config = dict(
    model='image embedding model',
    train_examples=48750,
    num_classes=7,
    embedding_dim=64,
    norm='layernorm_no_bias',
    qk_norm=True,
    parallel_block=False,
    width=160,
    positions='learned',
    pooling='class_token',
    momentum=0.9,
    orthogonalizer='newton_schulz_5',
    lr_schedule='linear',
    final_lr_fraction=0.05,
    warmup_steps=270,
)
Rows from block 3, named by matrix and row number. Rows with one number belong to one attention dimension. Each number is 128 + 32 x the weight over its row's rms, rounded and kept within 0 to 255. All counts start at 0. Numbers have three digits each. After the name is the row's rms in percent of the matrix's.
# v: attention query, key and value (stacked) (model.blocks.3.attn.qkv.weight, 432x160, the v third), inputs 0-159
# proj: attention output (model.blocks.3.attn.proj.weight, 160x144, transposed), outputs 0-159
v.1 094:149104097083089164114130123120094153096110123151119115133127136194078155128120109126121144168136152214169165157115148151064156128130127109096176127152152074121126086128133143194125136101151075149135143133141131114135141158131081121103099106100134127091150085112172137149057093121140126135151123126151083206152077155127121129106148163106123145122116126036174132048120183110111146102151143092147130155126062119174132228075077090094097122183053108124091117112088130099108135161136057
v.2 136:175222114077053126083126108106081147115087154079138111131191102177126089158102059153159162130130166180151115110171143137131085171114164152149144143151177136165133098180126130174174114079135114147116139143157106158126125152109056154108116135129126160108128133118183143120070116092151186156159104143114105178168092142137136139106139098122086141086124159098159148117123122110123172122098151097199108080105106148180127224118075119152128066137098123155140076086113138112153110133144067
v.3 088:146094118129107075167187220155119170136095038174156161139161144105135142158144183100146100072067089099137100104110148097193140122154141088155120106145097150064096138147093169129115126136128106175173120117079150157146102122139132127158084085143076103132115166112159106118177132122107093112144122111096189103075094124149128179077157161053102091203182171126144104127144151111095110153108116090188104167117132158124168098128137157085107142161131113163076094119130176140116150140108142
v.4 089:163119116081146076089071169173097156133055114124164149151139150133121129189154138097146154091100082146106136114133100144113094167147122078133104178141079126094207159174070127182069119176114112127152146132108090155155100091109155123125127103154165132090135096151161166142114104152124122085136113139129184057114107135202146148087101134136101066147172133176150082134152089101096118087154153116178113133065113188154147130112122173085110128142185124178088106113144224128114141127147103
v.5 135:194080143148183164172117160169107157113121201156095127141076114126132179126123176085087069132099046068071194107149116096161129151126116123084153185128120105173145083094108149154116155150159091145141155093199162138098156142142187127090176136103066079155153105121126157104122073142101084097155184100092121108091084130148147150143111160169117133092110143137135113143182159080111092120168109124132183163112191140099159146147113106130114156145145125124106150188077100147125139121136141
v.6 101:124122157110079092105147155154144129152099113141131152134157169170149099163080148122102137083107130191146117131126156137162156186111135153198184153144087095125144122145128161148104158159159133165175130138094128103165111121115123130141107098128176178134157102085181113143164104125125128156152113151108119164156109116159149177078129116074111153197155070054181102099076176126111156112104122084167173141164076116145168169049128152064123139126135094080151132082084159118128114166196031
v.7 098:071153099198107157151171103054112085125159170136131129127181116142121127150121044136168083152144182119109085156139126153104158072121115166128157052173175130194110186118145110088156085095152155196090130118150141098148076164177114134095132168107084146149094160159095113144087158105137121159100126100147123194103133177085126134159182143133123178103123144109071160105112098136181171138087113141096086126116109121117122153160177079176125138137087143143088089144148099152149105116081107
v.8 095:101096133164168111185138138066204095132156101098107156143125096108182108101093172115150126106147116123106106146055133148103122087132149103151114094117161144072090146112143141084134113122053179104086104135095088139126089098134100141174106162144117086178096138151101086121174172151125143158092122130101165143176176111073055076178186103072153131129115085152134151134129114193193156106151095167109135126137093157068068126160157137121146148097155151130167136136149099143107114111047167
v.9 093:157127089112135156083124159194128160065094080092111118117179156131083156168140103073114101083120180160188159132110120143122148141131089157130113193162173169106130122141094088207120145149161116157139186122103112138180115134103119116133056075151165116116137120121138161168124108113140110098131130152117116173100063188168156140097103151098138130231136111079158117129121169149077106131097168092148149159168106125160133131032128118067103095144098103096121125074111142123094120161105089
v.10 101:194101127098122091107166182119131147167080049186136125147124146120072148129130192141099155090091081128141149106127164153129140182133099092157120160074085056104173110106111166162121149172138080155164125110118179105154121126132171171128111060083134111108174129093146124108148145150095127095194114087133138060094133087161155167054110169076098137173152126116131147109112133110075114142106161089182110166111078124132187113091119103073152168121119127104070114110139181131142152115148106
v.11 094:155116193137124100158155055088147089182137182115098156165095122116174073115078143158136136177099046134091139157137144121121107146084124104143166145092104011157177118102126165099144145161077166127097086117144143109075136112135113173111149171092144125152132082086144106088156112158097165154154151078101122101157112115093112138154107083111099120034110120147122144134139111104132179106180088143141127123103122109087192176155124160112131133102146171120153150163144134102167086090186096
v.12 072:126135101127115147141172145118117127142099114128111152118102108123177074134154111161136102141095163111165144125108137084172090199164188096130098085083157120120105101113114176187137141088096132143141077174169157153068150162080084148109095176091112097113143053149169106115170127119090137193213124148119043148190103107127163127078136075179099084119123167125171145103124098110127158118137118138205103064148169154107139131125039127119129100141118143113164141092120166097137150092146140
v.13 123:167064126190177158163196121147179081137147055139086108095093141103095170114141176126106092128090101122159169121129149134115147176149085074150122147098123056080162105073134096159120143194101098130132149090094149122114141168116172177159135091095123131163154130126132142146194184130138134155172133053146105097135118109074168119099103136134142105166160121100108120145119141153135126136121176135150085162175117099080187084105116124050151179108112101065118158117182124103132148094153102
v.14 092:125104096179156169144126089115143090141190162108095071098097116093112153084149097178147112167135170078115114099130107103113123095097101121059116117146188141143118121078147090083170131097135155112080159101146148121097155150122173136111193121112096150150093157137072108163120142130163137132098145111149099115087173134082136062168127148157175167078127107192088161206125099138185101164141127164091144104134167126105128082215100116167118157143154150114135120170196090133112121082136201
v.15 105:064148178106111135116122063154091082111112212193149115117134144157125158125143083169087142196124158138120083135186098135167153125084129192087150169120087130152144155109180093087165173107172151133142154136151145093158114176134113116059165128124156195119169098085105161077081093165111108115118169143109157157060136123165097153176097117154113173095113126077138133109102117106110146128140079145062165164116125071146178164120120107171113116116091126149134106134086108143138111135185089
v.16 087:152138052086151142123113114210120158146119138151051121161123130110142120161151093155110092105121130117103121137133086127160148160121134115150117126122083130111145125133125117174133152108056124073129156149137143146085134127101118188127118118153150076160143077119142098163145092132156162156140129097123093076120102073140166183095061104155130073208124114184182092153108136073126111158188120116201119155100188136121128121143087170117135136208151124155056112139128146162115184043172103
v.17 093:086107184129136119055068149167080100114139144129192135124101157117110138109156136096122167137161099153098121106121085097111122092167121096092164174133103150087147145130133132128093173163168101128141145171131107134155174123107152110104154132172144114104144184144103176107070069150089082048076128236137122083110143137173107099139135144173149117099110134138116110096152172166084123096173109124060186131143154121109115134129111144128088130089169087155200177150090146137085111208124150
v.18 098:093211094103140106084132167096140117138132100043128164162134091125148046174096107126158168110110114130137124145110138114153083134119152118199140059106129150125157169205078168162149089126108174124112079201104117171111101114063097156155092168113114132100116137154147106117125148122107166167160051158123063121172123126142157116064135128153124104130111164155127130101108109139057161089143146099208109062127144135190120105135118176118150102126098133147139127085095167122146144119129158
v.19 102:167133167084124129122133143146056113100105151119160100140126146191151180073149091115152141139149156143140108049166146109156063155174169116072169140095123154106144115096105204157128122087204078125166151124161122124178149145103164056105134106113117155136155120097106147131079109115131078098169128186159127137079115139204113126090133165107140111107125132132103162121173134116111120091114146133104146149097128148214102125156079095137065138090156075132164141094105132134080111206166171
v.20 126:205137126129119139170156157158141147145164098102058103138121113133128158092089157130119112113102018113142205100135186101184089175098136102182134143104155079185133081090143192166095152110109094119124113111154183151071118157116137154116160105096062144124117124117156098133186149132126156184157129069079060115148106128088124128067144112130113104068145155141125160161174130098129165120139122128210123129134159155094135137148075140120130117106088134056134151145126157104156148106155118
proj.1 096:076124117077151153160132140116166112116140142067151117096199115136174156114162121143129108164161181166106139153149108094130099078045103155159122089199152127155136154170129089050138139144085099103101184168169129114079131109118160174105163093120129077115152086113112128108091131136169176123053133122137133160135144112065159095194106108077084121099106103136099147146134120155082237099116122126138128079145132068154074088135144140091172114110109161164139168140110105159144141120107133
proj.2 119:052148137103152144152172111081155086182072110100119086104141061125161127118106111127129119181190204109159127123130101130102119081128153144183084106189108132144133152118137089137101112198063132124077157135156154075109142110115107181133140147083134109110126134125116104157130137176148103127127181159144107130205114164058122084122068115051130111085094121085108128088145100154139181159172150115151126162185146101122109134113155089075148088124100160146169189088131106081150139134144099
proj.3 089:146030119193137114148109111141135179126085155123093114128160102107129133138124146112052134131084149078142140107138139119162065121108119176110134165094094087181108093121149117143117123150132142172135116125129139096136138149112142095158148051139131118085127089107117109120083075122146106094115173182126139138149158177122183122127175161108122150150166097168082132186140105068203084170104063133080165126137102108128152170175139092139181123126138120134077148181112043198138157062133154
proj.4 088:167111147124106106162138073113139121170097137160070078140132145111149081124130130101072136086064108106148143116180160179158120078120116113111091146118134095196146134137172119181134193123085088184122109192114080068107115092143154118164135135090134135111120127142163146137086081119156088134116143125100103150125182147065129113159125129114113127139141116165096094168160134128167156178115127153056147157165130083084133115149162071182160149119128103104103167148131020127136162035086135
proj.5 129:162118123116131104140209114134159131137123091113081135168191162103145073183147105136143115114174140133074106136132152146140150124108083098084072115129133190192126098142107160100124180057107116147132132099162149165147093127153130038124077145111094088117111095146117146102073153109144124147178092101089178211066127074109176180135152131169112134136130116122163161105131161141079128142124117178166129081119122126126108145192127148132150166113122125113080049117140174195095153098099162
proj.6 100:129118106148164140143141103117071111085096198099151109089154116134153209097138101140103130178147159088106134149141096117110117088099166154084140166139145137175130127181158124138162106188110110128149158157160152086105123144153139220141171109087156126115147145129141143107104114173124152147125149090132063155180159153110158061107075099109160119110095086102093091133147099084163192115147096140106108130142130073128150153135160172122201057084111182147124129135126047145205119067157142
proj.7 089:070143161126132092096159192095123100112165069091136174124080112106113158106165141114175130127155172152199128135072143098073150184132162157170163110119094168107055121127117119083121124112105143095160130132085116173140092114104123175121148058136147132105166187117076114103152088083082179144110115188136141050127095132152116135127134103095141135128165131076147138094102124152103136137083180099171148153118151173172114119106105135081156106123144093099174094051161137114093162208124128
proj.8 101:154132130155107162099094161120100122109137173128181165118072135140063140071133165140108112153064090182145117066105182103088109117130127166144146121091092066128092108119127162173117086121196098134188095160124143134126179117079107094138151098131152183115187169116174102162178125089095101106186155142151141119155107147213087163124091108167177108133124137150135111179163119109133068124151133105133126107075152163124125145060101084167060132122170137121138130110085181111141173134166124
proj.9 096:106091113138160101171095119127116104093112208126127086128159142125153171138148092158126109153140115096124142156184099121155100100110120176119172116162118137184150187182142121090134119149117080090081137155147118085094118096150140160140216064144151087145165116104123127117116145139127176058063201107124156082150169167130101121166132116139122121126112123162056099127132100122145166118139142151090115151176111049117145126161182134115156076100069128115119166142095026177168129095112173
proj.10 103:157097121139148139140103109175164150153107155157134111130210149170118064140110112100038159138105142092095127162154109103134069081134094124148131183165156137139096118171145159131138196123117141131140151098106149066140044145140124084142118118134130135067075070124111165124079107157102145111045124122088139164180151148034156109162111209122142092163155093168121126124167142089164134135126081132098115118183124095117120150142157150155159125126133161169101141182153067112153103124106094
proj.11 095:147191098126109164111212142120137128132133142131141134108132120120109077152130138089086142102122189129129106116109126139094155114127189078144091139139174130130105070103127179137118119077148140123164165120117143136114094166066104125118055168108099142146092159179134156148096135184121081164191066157147105169182118085121140099066110099156146119120118108026166107109118118158091154101175122136174120086115133140125104139127111156150088144161188184173133077095117219089125127152144061
proj.12 079:095108107120089191117184146134169142107097119114185126094185103121141114146063174145129089138165178145123086120116144094158122100142143095154094173188120121149162119069081106133121089128172162093123135069172142133113136118127122090136095170142095143176077075169114063117081103197129030172168137158149102185152084116098117126098095123061138180107090103077104093137098163103125127128195106146143168137135116124156155179179098141127115148138154119168093119122097180154161133119128109
proj.13 134:158098073122114153148071164178141183119140159112173133135188137171094087136115105142061122079158152113104105143164133094134083138139114148161200145167151127152129123144116207089144148062186177084135116077076111081151069119115135081094136148142070110149116084178127121172067130156059156083122083103133142090174117137136131137097112145152134122157136104122143148162133192102150081071155090119114134116159111124089131149136138148169065134155106169199094115142082164134154118150129104
proj.14 098:120173111110116120098098153155110171143147098123152163139102110112110077150142129140185114067134077143153097157090119123113142167172127133173152077102094149085166134087077176095120131070144153104122092077073120167163116149130133073129117193158074116142114157132113126136127136101114133095140041133141156067096123084165130179105120151159125112158132168111184165130117190138091068120100155108169088142129132190120141141122118148163075167154108155144160102083148205111073125227109092
proj.15 118:119141158124203096107184094098131100154163112073064148146096108099182126163139105136195141138155135113130133104137065139102183143111139103113086086117149180065148157129101087097144126130111092140075145139157153208095122129158126188093076142091160098119091143151115177063143185130131168199132092130125084137094114106113151104118147098138103138120109118089149140121144094159065190116084167129210165097121134139163134080145118156096175118123156119123151074113202137142163084138122123
proj.16 097:113091132120107129139155086149110106161104101132171111101174121087196114148085179114145131078095142085127066100107146134172138064140102080075087108132135160109146126061141122113117145094096149158146136088106122169180061103118140122155086181113085138155056159181110201112076127159155065163139100136141123139139178127103124100126116147155090184125080091058102119173143160134115141138138111149150186122133131140129133102173178099166139168112141138210130152146137110170162115095050153
proj.17 097:175107156117176059154115063077135104138160108135045126161086133126110140099146078144173152117106074133108161102168104173120128167062093147092134134095139120148189145186119074150162122158109066132090124178179080135083186147195132147090175105113157121137147121071175123118196173094124172139156098122095087126042131116115140098141103127153112124077166186159149134139158118128102122120111118162096112080098131100156131139171080109114145119123115149061109119130168133155118128090129130
proj.18 091:110151150142109121146169127122142100125071095183208106059136148132117181060081148122124156120114201133134135145156169131092092134188167065119119195144123083137125084088121110180123121171159101159182142146133130089135088133124109157134131125141119160173107150137111133134093042193106064140124167118140120116205122140106105104126085138096143164122105136083075064097083128125172147163144080135071163150115131156119123183113131089152106113131122115129198159112101097056146119100116133
proj.19 095:156106163100143106131147126120120197163087058172067111168116125113110089198129077200108145135124115106090160177124109165118140167122123109177124089131110134142150165157092085160100127179130120114054147152141129106086215176168164111144172123095129082102177048112148095086178163125162162147123129093138167164083146124072200121143120131104123130114144151196106151141131151144123125148110081114130101089153133110106173134156111139083171180088096171090095137128143141103131168089163138
proj.20 142:130095103141093158138175131174108177119081140169145105111171123132106058173100110124079097118181193120091116155120128121146117109169135112149094124172115146142138078121088201135109146113109155141159105059144144112178113147100095058157095153135063085127125072139119107181086121190085092102143138127138175167203089107129142143100075176096104117140137119102148142098106187125179093098164078140124123094126132128091121173148128142129126160132125198170104132152042177156124141189141123